Rows from block 2 of a small image embedding model, named by matrix and row number. Rows with one number within an expert belong to one neuron, the router's apart. Each number is 128 + 24 x the weight over its row's rms, rounded and kept within 0 to 255. All counts start at 0. After the name is the row's rms in percent of the matrix's.
Before each expert's rows are labels from the 100 images, of 14976, where the router gives the expert most weight on average: "patch colour" is the nearest of a few named colours to the mean colour under the peak; "peak at" is the part of the image that holds the peak. Only what is clearly more common there than usual is listed. The data: renderings of 100 made-up gadgets, each built of a few solids, in any pose.
# router: router (model.blocks.2.mlp.router.weight, 4x512, trained with AdamW), inputs 285-341
# up: expert up (model.blocks.2.mlp.up, 4x128x512), inputs 285-341
# down: expert down (model.blocks.2.mlp.down, 4x512x128, transposed), outputs 285-341

# expert 3
patch colour: brown
peak at: top centre
router.3 106 [138 131 133 118 119 114 138 118 114 116 109 162 142 137 107 128 107 171 155 121 101 163 157 110 149 146 144 122  84 156 156 117 129 143 115 137 132  90 114 127 123 112 135 118 128 140 125 152 125 143 126 165 150 113 128  94 119]
up.0 103 [127  95 167 121 129 127 114 111 105 165 143 126 114 125 150 123 121  92 111  82 154  76 139 120 122 165 127 138 140 124 124 173 120 130 133  96 154 176 158  93 118 130 173 134  89 158 126  90 120 133 122 168  90 129 103 127 102]
down.0 105 [113 121 166  99 150 148 123 147 142 163 104 106 159 145 115 119 173  96 124 176 163 116 133 140 114  77 108 109 137 102 128 111 132 142 172 106  88 137 124 130 125 103 108 158 109 129 119 101 108 109 139 135 138 143 121 119 121]
up.1 091 [109 110 124 140 136 145  75 146 132 113 140 139  94 129 175 145 112 144 133 174 136 141 107 113 182 150 131  85 158 128 107 120  91 129 117 158  77 149  93  99 120 131  97 119 138 143 135 161 110 138  90  83 109 121 140 111 150]
down.1 089 [110 107 136 106 166 146 194 122 152 123 128 123 178 124 118 152 119 119  81 115 172 139 144 117 131  90 161 139 131 168 162 133 166 124 172 118 105 132 125 151  91 154 182  96 123 128 128 103 168 117 148 122 170 146 120 124 125]
up.2 102 [111 148 178 134 147  84  91 120 169 142 143 118 103 108 126 122 110 100 102 107 102 123 134  83  98 106 111 108 150 145 144  87 142 120 147 163 137  98 155  84 174 158 117 101 131  97 117 133 145 134 127 124 104  76 153 103 145]
down.2 096 [103 142 167 167 128 120 134 129 152  84 136  98 138 145 114 169 115 171 120 130  87 128 100 117 134 155 105 151  80 114  95  75 108 103 121 121 116  96 152 150 125 141 111 105 135 115 163 139 153  91 137 114 120 115 137 127 125]
up.3 092 [104 133 129 143 131 127 148 129 113 134 122 122  99 143 119 101 125  95 134 125 140 112 101 119 147 127 143 154 123 162 106 129 107 128  83 130 141 127  80 149 120 149 105 130 100 149  84 140 132 131  59 145 100 147 147 108 151]
down.3 099 [134 135 113 180  82  84 142 124 136  98 153 129 109 119 107 161 143  77 125 123  55 150  95 145 106 127 135 149 133 146 109 144 157 144 165 124 109  96 101 128 106 119 143 137 136 122 143 128 136 139 128 104 100  82 119 114 106]
up.4 095 [181  93 111 112 115 115 150 139 142 114 144 176  90 159 164 153 115 160 104 116 154 142 109 155 146 144 124  94 149 116 132 141 103 164 122 113 132 124 106 111 119 136 137  95 120 104 118 113 147 106 103 177 150 166 144  82 164]
down.4 094 [121 129 138 149 137 148 118  79 162 124  96 109 121 117  94 145 119 131 116 166 101  99 112 102  74 128 150 139 124 119 119 116 171 156 134 128 136 119 137 112 145 110 130 185 154  91 165 141 103 133 148 119 162 153 157 151  85]
up.5 092 [100 157 139 145  86 169 102 144 118 172  89 142 138 122 133 165 129 120 114 118 129  95 151 155 140 100 145 124 138 131 137 112 113 155 132 112 157 107 150 108 122 147  88 104 129 166 121  93 102 156 148 107 113 179 162 126 101]
down.5 100 [163 119  84 147 104 130 181 187 172 122 136 123 130  84  94 127 118 144 146 122 119 187 107 123 105  91  92 150 147 144 128 111 128 101 116 134 111 154 110 145 149 151 160 134  96 133 158 152  96 132 154 137 129 120 124 161 118]
up.6 097 [145 122 120 120 164 129 106 138 135 119 132 134 157 143 122 139 154  87 102  89 154 153 131 127  96 117 125 122 127 139 153 159 117 165 143  95 130  84 105 125 139 161 142 146 166 138 103 116 129 122 155 105 101 157 157  93 137]
down.6 096 [123 140 112  75 140 112 138 105 137 123  85 127 116  88 119 109 156 136 116 102 156 115 136  90 152 137 125 132 147  98 121 139 127 136 145 150 155 128 191  68 138 131 101 154 121 111 116 182  99  76 120 121 124 139 132 150 103]
up.7 094 [142 176 119 106 126 124 124 122  75 135 135 145  67  89 140 127 112 192 124  77 122  96 169 133 169 128 113 129 132 130 128 122 159 158 173 104 148 154 141 112 119 163 133 106 139 148 129 165  76 111 111 140 118 149 113 120 109]
down.7 102 [ 91 110 113 141 161 153  52 153 109 149 137 173 134 204 111  65 118 142 109 185 107 125 125 129 149 143 108 133 123 105 146 109 116 111  84 145 115 106 107 138 140 120 109 144 148 114 149 145 148 140 139 127 120 143  92 135 141]
up.8 120 [ 81 148 160 142 119 142 134  77  91 165 161 162 150 124 128 160 133 148  76  99 121 146 103 169 168 121 144 119 107  85 134 153 113 114 111 151 115 119 213 138 168 111 115  98 121 140 150 145 133 110 139 111 143 134 130 119  79]
down.8 117 [129  78 120 102 107 127 161 108 109 137 131 103 144 120 143 101 128 167 107 109 138 139  99 125 142 140  93  88 120 143 133 118 115 115 146 144 154 125 142 111 125 111 116 123  49 108 136 128 132 105 137 124  90 172 163 124 161]
up.9 089 [126  57 130  96  90 165 135  97 138 160 164 122 103 149 128 159 127 149 109 162 186 120 180 145 105 145 116 143 149 132 157 135 187 145 158 105 143 121 163 162 119 145 182 126 105 118 128 160  85 112 127 129 137 120 123 126 120]
down.9 089 [169 122 140 159 134 175 139 111 137 130 187 189 132 131 122 106 147 144 103 131 109 109 105 107 130 124 173 115 154 119 113 113 148 110 112 124 129  92 125 108 152 100 123 125  84 135 111 100 134 148 153 143 158 113 156 101 188]
up.10 098 [108 150 142 116 138 150 114  86 113  80 126 111 124 133 156 175 140  97 135  86 114 151  82 145 145 113 156 120 176 112 124 150 140 143 149 124 161 135 123 114  74 178 132 111 160 142 149 137 108 141 125 131 150 127  99 138 120]
down.10 093 [ 98  94 146  94 131 152 135 192 115 148 141 136 130 152 122  51 165 178  96 131 145  94 139 123 131 152  72 114 119  64 152 161 125 132 147  89 123  96 131 114 151 154 113  78 139 108 149 177 134 118 119 173 134 136 160 133 111]
up.11 087 [101 155 139 122 109 127 143 118  95 163 122 111 108 156 165 145 110 131 141 145 111 101 153 150 146 125 119 109 135 134  78 144 140  99 136 140 124 130 153  99 122 115 117 128 157 146 155 141 149 115 125 145 130 130 167 143 171]
down.11 091 [153 102 111 163 144 164  94 110 102 113 139 124 142 120 116  63 140 166 166 107 140 137 105 139 119 150 161 158  89 132  97 125 109  99 130 129 156 147 142 166 107 123 128 120 131 132 102 172 110 104 126 174 144 157 144 124 134]
up.12 093 [157 177 177  85 134 122  94 127 132 112 107 131 142 163 148 157 105  94 139 123 102 125 157 166 131 162 165 129 145 117 140 125  99 162 107 160 141 147 162  75 121 115 150 118 127  87 117 118 148 132 137 138 146  83  92  70 142]
down.12 096 [133 114 162 122 117 125 118 116 134 103 133 158 125 139 133 105 132  83 144 150  93 113 106  95 152 128 151 109  92 118 139 126 148 117 160 157 122  84 154 117  73 162  93 143 182  93 148 137 142 156 162 107 123 128 137 158 134]
up.13 101 [149 128 114 135 104 127 110 109 163 104 137 121 141 107 124 122 126 153 125 126 142  92  88 107 121 108 129 132 157 142 182 147 132 131 159 133 149 111 137 101 128 121 103 115 135  91 116 124 138 139  88 124 147  92 152 125 126]
down.13 103 [129 104 128 137 123 166 107 122 113 154 133 164 129 125 130 101 160 134 143 112 173 148 130 144 152 169 126  97 140  87 124 140 151 146 163 149 132 145 104 153 144  79 112 146 103 112 115 130 106 127 161 124 129  99 169 106 152]
up.14 104 [144 168 126 124 121 144 111  95 136 161 133 120 158 118 132 155 129 143  91 103 139 115 117  97 134 121 117  95 151 106 141 111  95 113  76 155 165  80 108 112 140 139 124  76 194 166 128 117 109  94 131 133 140 121 110 130 114]
down.14 105 [136 102 128 141 138 107 133 158 170 130 137 152 107  66 130 131 135 148 124 161 214 122 122  82 147 133 106 147 141  94 104 153 119  60 127 105 143 144 169  90 108  97 150 184 165 131 132 128 138 119 157 137 148 113 156 111 137]
up.15 091 [119 161 110 139 131 124 146 167 133 121  99 165 131 139 117 144 170 100 163 139  76 103 118 125 158 133 155 110 117 126 133 146 146 121 110 111 137 138 130 159 105 150 108 130 144 137 128 165 102 132 145 105  92 146 159 120 156]
down.15 096 [142 111 116 112 122  91 124 105  96 125 153 139 127 127 107 159 110 129 108  97 162 134 121 117 119 129 157 113 132 133 154 122  83 124 117 118 115 136 145 164 114 120 145 137 130 127 150  66 159 102 104 117 111 135 116 103 153]
up.16 100 [146 147 126 128  89 152 145 156 129 127 112  97 115 123 135 144 125 120 131 128 147 129 108 111 124 180 107 137 136 140  96 143 147 121 105 150 143  92 114 132 101 134 122 154 135  98  86 153 139 154 131 142 132 131 143 126 156]
down.16 099 [147 124 107 105 104 161 159 150 134 142 119  85 115 103 143  99 119  87 172 173 111 140 134  82 160 148 137 113 102 119  95 103 156 121 113  89 125 112 105 116  85 112  91 167 175 169 159 118 134  82 171 136 154 113  88 130 100]
up.17 105 [117 168 123 155 110 146  96 135 116 130 117 121 138 139  91  97 135  99 114 137 107 143  94 154 142 179 112 136 128 147 104 151 136 163 130 139  79 127 141  88 123 159 104 159 118  80 125 129 133 121 112  77  98 116 116 111 131]
down.17 105 [120 130 115 100 142 119 130 111 119 116 122 133 138  96 151 140 106 118 121 147 147 104 108 110 107 132 107 116 104 124 108  82 174 122 152 157 113 131 108  92 125 114 131 142 123 133 133 121 146 150  84 122 162 118 104  97 102]

# expert 0
patch colour: black
peak at: top left
router.0 120 [ 94 142 122 126 123 115 157 118 112 167 143 106  72  95 168 154 135 155 104 143 128 140  90 146  97 101 107  97 151  94 128 132  80 108 150 156 142 128 114 120 144 144 144 152 146  99 157 161 133 125 156  90 163 120 140 108 125]
up.0 096 [139 192 134 147 113 102 152 119  88 120 155 117 143 128 114 129 112 133  87 121 145 144 167 125 142 112 107 105 112 107 100 143  77 116 121 140 111 114 106 133 132 137 156 126 163 136 131 101  97 143  85 124 130 105 200 130 151]
down.0 099 [ 88 102 114 134 133 112 172 146 177 150 122 115 141 139 126 116  88 137  84 146 123 161 126 127 105 114 132 160 137 101 156 168 110 139 128 146 121 122 127 101  90  77 155 169 126 146 144 125 138  90 154 145  89 100 150 116 133]
up.1 100 [187 111 161 122 131 118  96  74 143 131 144 138 132 119 182 143  96 145 146 126 136 152 124 139 108 153 119 155 114 147 107 159 130 130 120 110  89 121 103 133 144 105 136 131 148  97 130 139 109 150 122 100 137 165 116 131 105]
down.1 100 [114 137 149  94 137 111 103  92 124 125 137 154 123 138 100 109 131 118 110 107 175 118 163 136 138 133  93 135 176 180 185  97 141 130 115 179  94  94 142 138  96 152 113 114 156 141 100 150 114 160 129 101  99 132  96  92 137]
up.2 104 [ 93 135 140 139 159 112 108 155 125 150 112 138  89 137 171 142 129 138 144 105 143 123 148 116 130 119 105 141 143  61 138 132  89 154 108 138  71 152 139 127 169 137 105  94 171 139 117 121  94 124 145 100 121 176 118  84 117]
down.2 101 [127 167 130  73  97 147 141 152 117 120 123 123 130 164 132  96  92 156 129 122 121 102 119 155 122 124 169 135 174 172 113 128 152 154 153  96 146  99 148 149 133 156  76 118 134 127 123 160 100 112 118 127 121 156 118 139  98]
up.3 092 [166 154 113 118 116  97  55 153 106 152 144 126 147 154 109 107 155 120 108 155 135 143 145 151 115 131 127 130 153 136 128 129 128  99 140 127 188  97  99 151 106 177 129 119 108 110 158 109 166 144 140 115 112 159 144 157 163]
down.3 096 [140  65 153 167 116 136 129 137 102 137 125 120  94 106 130 151 148 141 120 120 131 143 123 134 174  68 144 131 165 124 133 143 155 123 105 124 132 157  99 129 160 135 120 158 106  45 129 122 159 131 132 135 127 114 114 109 131]
up.4 102 [148 136 133 162 152 149 113 125 160 135 109  75 111 129 137 130 161 115 138 153 133 143 120  97 106 108 160 142 110 147 114 125 115 131 121 156 112 128 162 146 122 129 165 139 114 126 115 114 145 125 115 142 106 133 131 153 142]
down.4 097 [107  81 124 114 111 122 132 137 118 148 166 156 142 124 150 113 161  99  91 116 153  66 141 113 126 152 194 114 148 159 129 149 176 110 147 155 147 182 120  96 154 104 109 125 131 129 100  57 101 122 114  90 136 116 174 121 170]
up.5 090 [151 163 171 113 159 136 145 152 160 119 124 196 172 140 118 133 158 114 175 121 104 117 115 136 141 137 120 138 102  94 132 107 130 100 116  95 124 151  92 159 109 143 131 128 125 132 137 140 133 145 118 138 115 133 126 116 121]
down.5 091 [177 103 157 132 106 143 119 144 110 143 163 123 188  89  88 114 137 109 136 155 157 104 111 126 140 137 128 114 135 128 119 115 130 160 130  99 160 180 120 130 149 120 128 132 125 134 145 126  89 141 147 152 113 129 138 109 117]
up.6 098 [137 165 101  86 105 100 124 114 158 159 144 151 101 111  59 147  86 105 120 124 106 183 117 123 139 189 134 123 108 103 153 147 142 124 150  75  59 117 151 174 122 121 139  96 191 131 135 120 166 141 160  91 140 113 138 160 141]
down.6 103 [139 143 102 124 141 134 148 161 120  79 104 140 155 119 136 145 137 158 114 192  95 136 144 130 113 117 159 131 124  98 107 156 128 138  80 107 141 125  88 103 128  91 163  97 108 110 139 126 162 134 113  99 101 123 154 103 120]
up.7 092 [131  89 141 145 154  99 144 108 142  80 125 101 136  87 129 127 127 116 141 167 128  89 170 127 101 105 147 126 134 163 132  86  95 133 148 137 178 140  96 131 107 125 154 144 137  93 111 142  97 117 109 133 139 134  97 157 131]
down.7 088 [110 139 178 114 149 125 166 122 133 149 130 157 106 113  47 119 121 147 130 113 112 147 118 155 109 118 146 136 110 177 148 120 128 157 107 133 130 108 150 175 132  80 169 147 111 146  94 138 110 138 117 162 105 113  87 147 107]
up.8 097 [ 98 123 121 139 127  93 103  74 140 108 130 115 112 147 167 159  90 134  90 185 151 157 129 116 187 158 162 153 109 121 122 125 154 166 106 104 123 153 135 103 106 131 146 147 140 145 152 126 155 135 141 111 114  99  86  72 146]
down.8 090 [143 121 110  99 118 171 105 139 140 118 119 175 126 137 124 160 163 118  96 167 111 131  72 118 129 135 138 139 138 143 129 141 112 127 128 138 169 116 111  85 141 143 113 165 125 152 157 147 153  97 131 115  97 145 177 132  92]
up.9 107 [140 120 141 133 144 113 108 136 162 115 130 130 129 157 121 151 112 138 172 129 126 101 116 165 155 116 127 113 144 148 103 141  60  68 114 174 151 121 155  89  93 150 140 116 135 129 137 127 138  86 109 149 128 119 146 118 145]
down.9 107 [102 148 132 160 152 107 137 105  73 109 126 125 113 126 123 126 146 111 120  99 120 149 138  84 131  96  69 141 118 142  89 111 147 153 111 138 126 161 142 153 124 151 104 143 151 123 123 102 139  98 122 120 158 133  53 155 129]
up.10 095 [118 142 181 146 133 131 131 126 131 103 175  89 101 188 133 129 109 146 160 106 126 109 169 105 133 164 101 126 114  92 101 131 127 122 142 146 112 121 140 127 102 144 111 140 161 134 145 148 121  94 135 133 142 116 151 137 165]
down.10 095 [108 169 155 139 151 104  62 165 127 157 134 141  73 126 127 123 136 122 145 120 154 143 135 168  90 128 150 143 141 100 121 141 138 132 136 114 121 137 106 148 108 116 136 150 120 148  74 103 164 152 115 107 125 116 104 132  95]
up.11 105 [121 143 142 124 113 126 144 112 145 166 120 117 122 108  91 108 117 141 158  97 138 102 120 108 122  99 117 148 114 117  97 142 142  96 110 175 175 128 128 147 122 145 123 105 166 135 132 134 127 126 174 153 120  92 156 138 111]
down.11 113 [149 104 115  86 135  98 111 161 157 135  87 138 114 112 139 119 110 154  81 125 131 143 157 136 139 165 110 185 155 101 151 148 152 161 121  90 137 165 124  93 110 119 110 121 150 131 109 125 138 160 124 104 113 118 180 164 120]
up.12 108 [146  88 143 131 166 109 103 118 110 133 137  98 111 155 116 152  80 147 134 162 134 112 115 147 145 147 163 146 125 146 160 157  82 138 128 135  81 118 151 136 162 109 131 119 136 133 144 122 132 103 146 172 170 132 112 138 179]
down.12 105 [114 157 116 131 141  99 146 130 121 100 141 160 136 130 118 161 137 164 143 131 184 158 166  94 138 153 144 145 167 141 107 164  82 105  86 108 110 130 127 176 110 135 134 141  89 112 131 163 144 127 111 115 130 152 112 113 128]
up.13 098 [122 119 188 139 131 140 119 127  86 119 119 102 150 139 142 152 117  87 110 145 113 114 127 142 127 123 131 127 136 109 151  79 177 123 164 119 121 138 142 137 110 121 141 125 172 124 142 117 142 161  96 172  75 110 173  85 108]
down.13 103 [156 130 138 106 102 140  93 144 127  92 168 126 117 121 145 106 147 162 174 157 170  83 116 143 160  86 122 138 156 145 143 137 148 187 137 124 174 117 115  88 141  98 131 129 119 105  76 114 125 127 124  96 126 146 132 149 107]
up.14 101 [139 123 140 130  82 132 116 139 119 126 127 161 120 133 123 106 119 125 110 129  96 152 130 138 142 125 107 124 137 141 114 124 109  78 118 142 107 103 155 114 139  92 167 143 169 132 125 152 180  55 119 111 131 126 153 135 160]
down.14 103 [ 89 145 113  86 146 122 140  77 171 141 102 137 140 114  87 133 129 172 120 162 157 114 100 100 170 144 137 141 147 110 111 132 136 102 123  70 113 104 106 132 132 160 122 153 159 131 134  67 109 160 164 128 149 183  96 121  96]
up.15 094 [172  82 133 108 107 138 151 123 139 136 131 124 129 144 115 147 147 151 136 122 140 155 104  95 167 137 143 136 156 107 129  90 219  78 124 122 123 132 137 128 138 105  96  92 159 163 107 137 149 141 170  74 104 152 112 140 125]
down.15 095 [129 109 171  69 132 158 106 149 116 144 143  89 170 167 140 125 141 118 137  82 143 153 143 118 104 124 129 124 101 154 130 142 102  82 128 110 149 152 136 118 109  94 189  82 126 137 109  76 140 140 103 147 104 164 115 155 129]
up.16 098 [112 183 110 111 148 150 133 161 122 122 131 181 134  88 146 142 136 115 128 128 112 172 133 152 118  76 110 130 116 127 135 151 100 140  99 142 130 121 153 107 128 148 143 102 106 117 142 137 114 125 105 142  92 165 155 152 148]
down.16 094 [ 77 175 145 148 112  98 110 144 133 126 102 123 117 170 125 169 151  90 129 196 144 129 136 116 176 127  72 127 149 100 115 118 146 125 108 127 158 132  92 122 105 109 125 129 151 100 140 118 143 106 118 150 138  82 139 182 140]
up.17 106 [ 98 141 145 107 137 130 104 121 128 162 146 168 163 137 123 129 137 138 159 113 106 131  95 123 134 155  89 145 163 134 119 148 171 120 124 113 113 176 128 179 170  94 105  81 141 147 148 151 141 169 141 113 144  61  99 158 137]
down.17 107 [131 119 183  92 141 126 153 120 131 129 111 123  97  89 125 142 126 143 101 117 133 114 133 122 136 157 134 137 150 162 151 119  98  98 142 136 115 137 114 141 117 152  87 166  98 107 139 123 128 135 119 148 152 129 103 125 104]

# expert 2
patch colour: pink; white
peak at: top left
router.2 110 [162 109 115 138 118 132  92 162 122  94 152 131 164 165  87 108 174  75 124  89 146  60 148 129 135 133 164 158 126 131 107 112 142 125 149 106 130 138 126 112 142 133  88 113 123 143  86  58 139 129 118 149  73 136 122 172 134]
up.0 099 [154 117 127 148  82 133 123  91 142 110 145 144 118 125  94 138 120 113  92 121 129 102 117 141  99 125 154 108 127 162 110 100 173 129 131 151 155 106 146 132 123 117 117 129 147 140 114  94  96 125  77 115 111 129 106 156 114]
down.0 096 [117 148 102 127  99 140 116 140 142 114  86 130 151 144 122 156 139  94 147 118 106 135 129 101 112 117 111 116 107 147 104 128 113 156 179 119 154 131  97 163 139 162 163 121  86 101  90 132  66 152 138 120 192 183 114 154 125]
up.1 101 [120 111 173 151 138 127  77 126 148 141 122 173 124 108 117 140 151 156 160 170 103 103 137 132 119  98  99 148  91 125 153 124 147 171 137  79 116 145 137 124 126 144 110  88 103 114 111 150  94 135 131 125 136 153 109 160 128]
down.1 106 [128 142 133 105 112  86  86 134 120 154 147 118 122 126 169 143 138 139 113  94  93 147 131 118 114 107 126 149  91 147 106 117  89  94 125  84 185 113 153 164 114 146 113 113 124 117 132 144 109 122 158 106 153 138 178 134 134]
up.2 093 [151 101 165 138 126 139 105  90 170 109 133  99 129  80 120 133 129 137 119  78 134 150 144 132  70 126  91  98 126 131 136  96 123 141 122 118 104 147 134 133 143 142 151  97 119 114 101 144 151 130 107  84 114 104 111 105 149]
down.2 092 [149 122 118 122 112 131 102 155 144 132 169 121 121 131 147 111 146 149 112 175 131 123 143 156 163 140 136 107 143 107 156 185 100 111 122 114 173 133  77 116 131  92 108 116 134 104 123 153 104 153 131 113 142 120 110 137 142]
up.3 093 [141 131 120  97 126 101 125 118 151  85  97  94 137 168 132 160 155 143 120  93 155 118 140 135 102 135 108 151 124 149 116 143 130 133 141 150 104 136 120 159 103 148 130 112 140 149 124 113 172 112 159 107 118  95 124 208 138]
down.3 101 [125 128 142 180 114 144 113 170 110 132 143 157 114 125 124  90 133 144 136 148 153 119 112 137 158  88 140  98 142 112 111 154 154 136 129  95 153 134 102 132  93 128 121 145 102 106 157 101 125 135  94 150  87 124 111 105 130]
up.4 089 [136 151 172 119 149 141 117 157 147 130  84 105 135 162 152 146 116 138 123 136 154 136 130 168 148 161 125 108 105 110 163 171 147 160 149 116 131 105 107 142 113  82 106  85 170 146 115 127 108 131  99 157 112 120 188 111 130]
down.4 093 [115 123 134 124 115 103 128 124 160 103 134 133  91 122 110 127  92 126 100 161 163 182  93 126 112 131 125 128 100 134  78 153 133 177 166 136 141 120 126 174  89  99 130 135 141 153 155 152 138 136 113 188 139 123  59  85 140]
up.5 111 [132 131  98 107  93 172  91 121 135 132 124 115  85 122 164 128  88 126 120 112 122 144 125 112 130 141 128 151 153 154 139 129 138 113 111 164 134  97 118 105 127 172 143 158  97 154 101 118 134 154 147  74 151 136 154 125 133]
down.5 107 [101 110 112 123  93 117  97 126 120 142 104 119 121 132 136 113 156  77 140 117 138 131 124 112  92 133  89 117 123 113  86 137 101 121 130 154 177 121 130  92 134 127 122 176 108 168 100 110  84 141 143 119 116 119 160 138 132]
up.6 110 [150  94  85 181 177  96 131 134 132 129 137 131 154 148  90 109 105 165 146 159  68 100 165 132 131 152 101 148 118 129 103 104 168 146 156  93 123 118  84 155 111 185 138 146 140 101 123 159 126 109 126 156 158 157 109 128 102]
down.6 108 [118  91 149 127 154 103 143 148  81 123 140  90 110 139 101 145 114 115 130 104 127 131 137 168 117 133 160 135 126 108 157 124 139 159 113 127 101 169 121 126 137 100 151 126 148 126 138 113 163 146  98 106 120 105 116  85 149]
up.7 100 [164 134 128  92 129 108 130 119  90 138  91 111 126 111 157 167 127 126 106 106  95 111 126 156 152 152 171 175 128 117 134 139 160  86 160 151 151 130 154 147 150  89 136 138 100 144 105 150 158 116 144 145 130 137  93 167 118]
down.7 098 [125 113  90 113 147 107 135 114  98 151 137 185 131 158 109 164 118 112 138 130 130 148 166 135 115 126  92 146 115 154  75 128 123 150 119 105 124 142 117 180  86 155  97 172 135 131 122 108 114 103 124 149 131 156 131 153 127]
up.8 096 [157  67 141 120 157 150 163 116 102 118 102 134 130 112 134 113 141 125 118 132 141  77 134  70 121 101 129 125 110 150 100 171 111 129 121 122 128 130  92 151 115 116 130 117 111 174 155 101 138 114 117 160 165 114 137 140 140]
down.8 101 [154 159 142 116 122 119 158 137  83  79 131 132 124 138  93 154 104 139 139 172 145 128 150 129 110  72 140 105 111 101 107 151 130 104 141 139 131 140  79  91 109 127 151 103 140 105 105 119 131  82 106 169 138 148 123 154 114]
up.9 092 [118 116 149 152 135 123  98 132 115 136 128 124 120 124 123 136 106 158 123 140 113 138 158 135 140  85  86 126 124 165 138 150  86 113 172 145  95 123 145 134 122 134 132 134 152 135 147  88 135 100 116 128 142 132 169  86 130]
down.9 098 [144 133 119 136 144 173 161 129 144 131  90 122 115  77 115 104 115 149  93 146  98 143  89 116 122 126  89 118 131 117 149 166 115 130 148 122 153 140 133  94 122 124 138 131 132 143  94 135 111 108 142  98 154  93 159 104 125]
up.10 098 [107 119 136 149 141 124 141 142 101 143 152 138 147 128 121 109 137 121 161 113 126  94 108 111 145 130 117 105  66 116 148  86 133 117 104 103 113 131 112 129 106 154 153 146  93 103 131 116 130 144 134 137 149 123 150 106 144]
down.10 099 [131 119 143  74 128 139  95 127 142 103 139 119 128 108 116 112 120 162 135 139 130 128 134 139 178 107 153 166 136 125 139 165 140 122 140 142  90 142 115 123 104 139 126 113  85 123 116 154 170 109 126 109 105 121 107 167 116]
up.11 091 [128 146 160 142 131 136 151 139 124 155 149 113 110 113 174 124  97 145 147 147 150 143 126 109 137 124  95 112 130 141 117 169  95 140 146 163 149 109 122 113 115 170  95 147 130 116 129 109 137 146  83 142 136 169 108 124 160]
down.11 087 [138 110 166 133 134 156  52 107  77 132 107 148 139 156 117 138 115 158 108 159 131 105 131 117 169 110 141 138 108 153 160 143 168 126 146 126 106 145 158 145 152 182 154 122 144 117 112 139  97 140  87 104 152 115 158 140 183]
up.12 096 [150  80 127 138 145 187  67 169 104 122 107 132 124 159 111 134 124  91 138 142 128 141 156 137 135  94 149 128 138 153 136 121 167 112 134 115 138 115 114 133  97 129  89 172 123 159 112 164  94 121 136 147 120 152 148 152 135]
down.12 098 [103 142 163 157 123 147 153 120 118 162 142 112 123  79 132 149 150 115 121  88 120 119 130 137 125 153 148 176 157 161 148 145  99 139 129 152 131 166 124 131 134 133 150 121 109 137 151 169  95 135 124 136 139 115 116  85 137]
up.13 090 [152 115 126 164 104 137 132 155 135 105 135 134 108 162 125 101 135 144 139  85 130 141 114 122 149 110 158 120  94 137 137 146 140 128 138 113  89 121 128 115  97 110 112  90 145 124 153 176 147 114 120 104  80 139  91 118 118]
down.13 100 [115 109 108 116 116  86 128 131 115  89  99 154 160 131 111  88 124 129  84 173 103 127 122 129 123 137 158 154 150 163  72 175 116 123 108 125 155 111 123 146 128 129 128 115 122 116 126 134 109 118 130 170 154 115 176 116 128]
up.14 088 [119  98 151 152 154 147 143 149 130 124 144 105 113 131 148 125 159 132 155 143 137 120 126 121 168 115 126 125 125 150 145 107  98 136 148 113  72  81 104 151 163 140 164 145 110 129 146  97 118 127 127  82 146 137  95 102 131]
down.14 094 [124 162 115 103 166  99 115 136 120 129 127 156 105 109 144 160 106 129  86 122 141 155  88 134 133 167 166 141 142 160 131 151 173  81 103 118 143 104 164 143 147 161  76 102 181 119 119 157 124  71 134 150 153 137 116 139 105]
up.15 104 [158 110 139 138 116 160 142 139  72 127 144 164 114 101 135 162 133 106 188  98 117 137 168 126 136  99 130 136 180 133 122 136 120  91 151 132 133  99 148 185 101 119 132 138 151  74 124  98 174 147 110 117 119  84 131 110 145]
down.15 111 [ 98 161  68 113  94 103 160  98 132 110 140 146  91 146  84 103 123 120  93 137 103 173 127 124 149 130  66 146 132 141  84 159 124  86 123 154 144  75 132 163 132 146 153 139 116 146 145 128 149  92 126 140 128 108 131  79 100]
up.16 108 [ 97 115 133 131 128 115 128 128 136 111 137  90 100  99 109 158 129 148 150 107 137 106 107 108 122 115 115 119 111 102 136 153 202 125 104 115  90 140 105 117 147 106  94 118 130  86 114 134 134 148 112 128 159 153 147 115  68]
down.16 104 [149 117 140 103  62 103 160 136 119 107 108 112 100 166 168 161 151  86 115 160 179  89 151 106 136 125 141 120 120 136 160 130 133 165 101 116 146 157 145 147 155 123 175 153 171 150 133 104  88  96 137 125  99 121 106 165 139]
up.17 102 [120 161 164 117 161 135 111 117 105 130 144  90 150  86 101 128 105 142 139 135 115 135 163 109 166 103 138 131 128 117 129 135 126 118 120 147 108 151 106 133 111 141 133 161 103 126 137 143 146 128 113 127 119 100 152 159 157]
down.17 108 [125 146  85 178 140  97 143 125 128 164 139 126  94 139 151 106 114 151 137 114  95 144 149 167 126 128 117 135 111 107  96 104 123 142 138 154 118 115  90 139  98  96  91 121  90 160 142 134 176 178 114 136 108 125  92 123 109]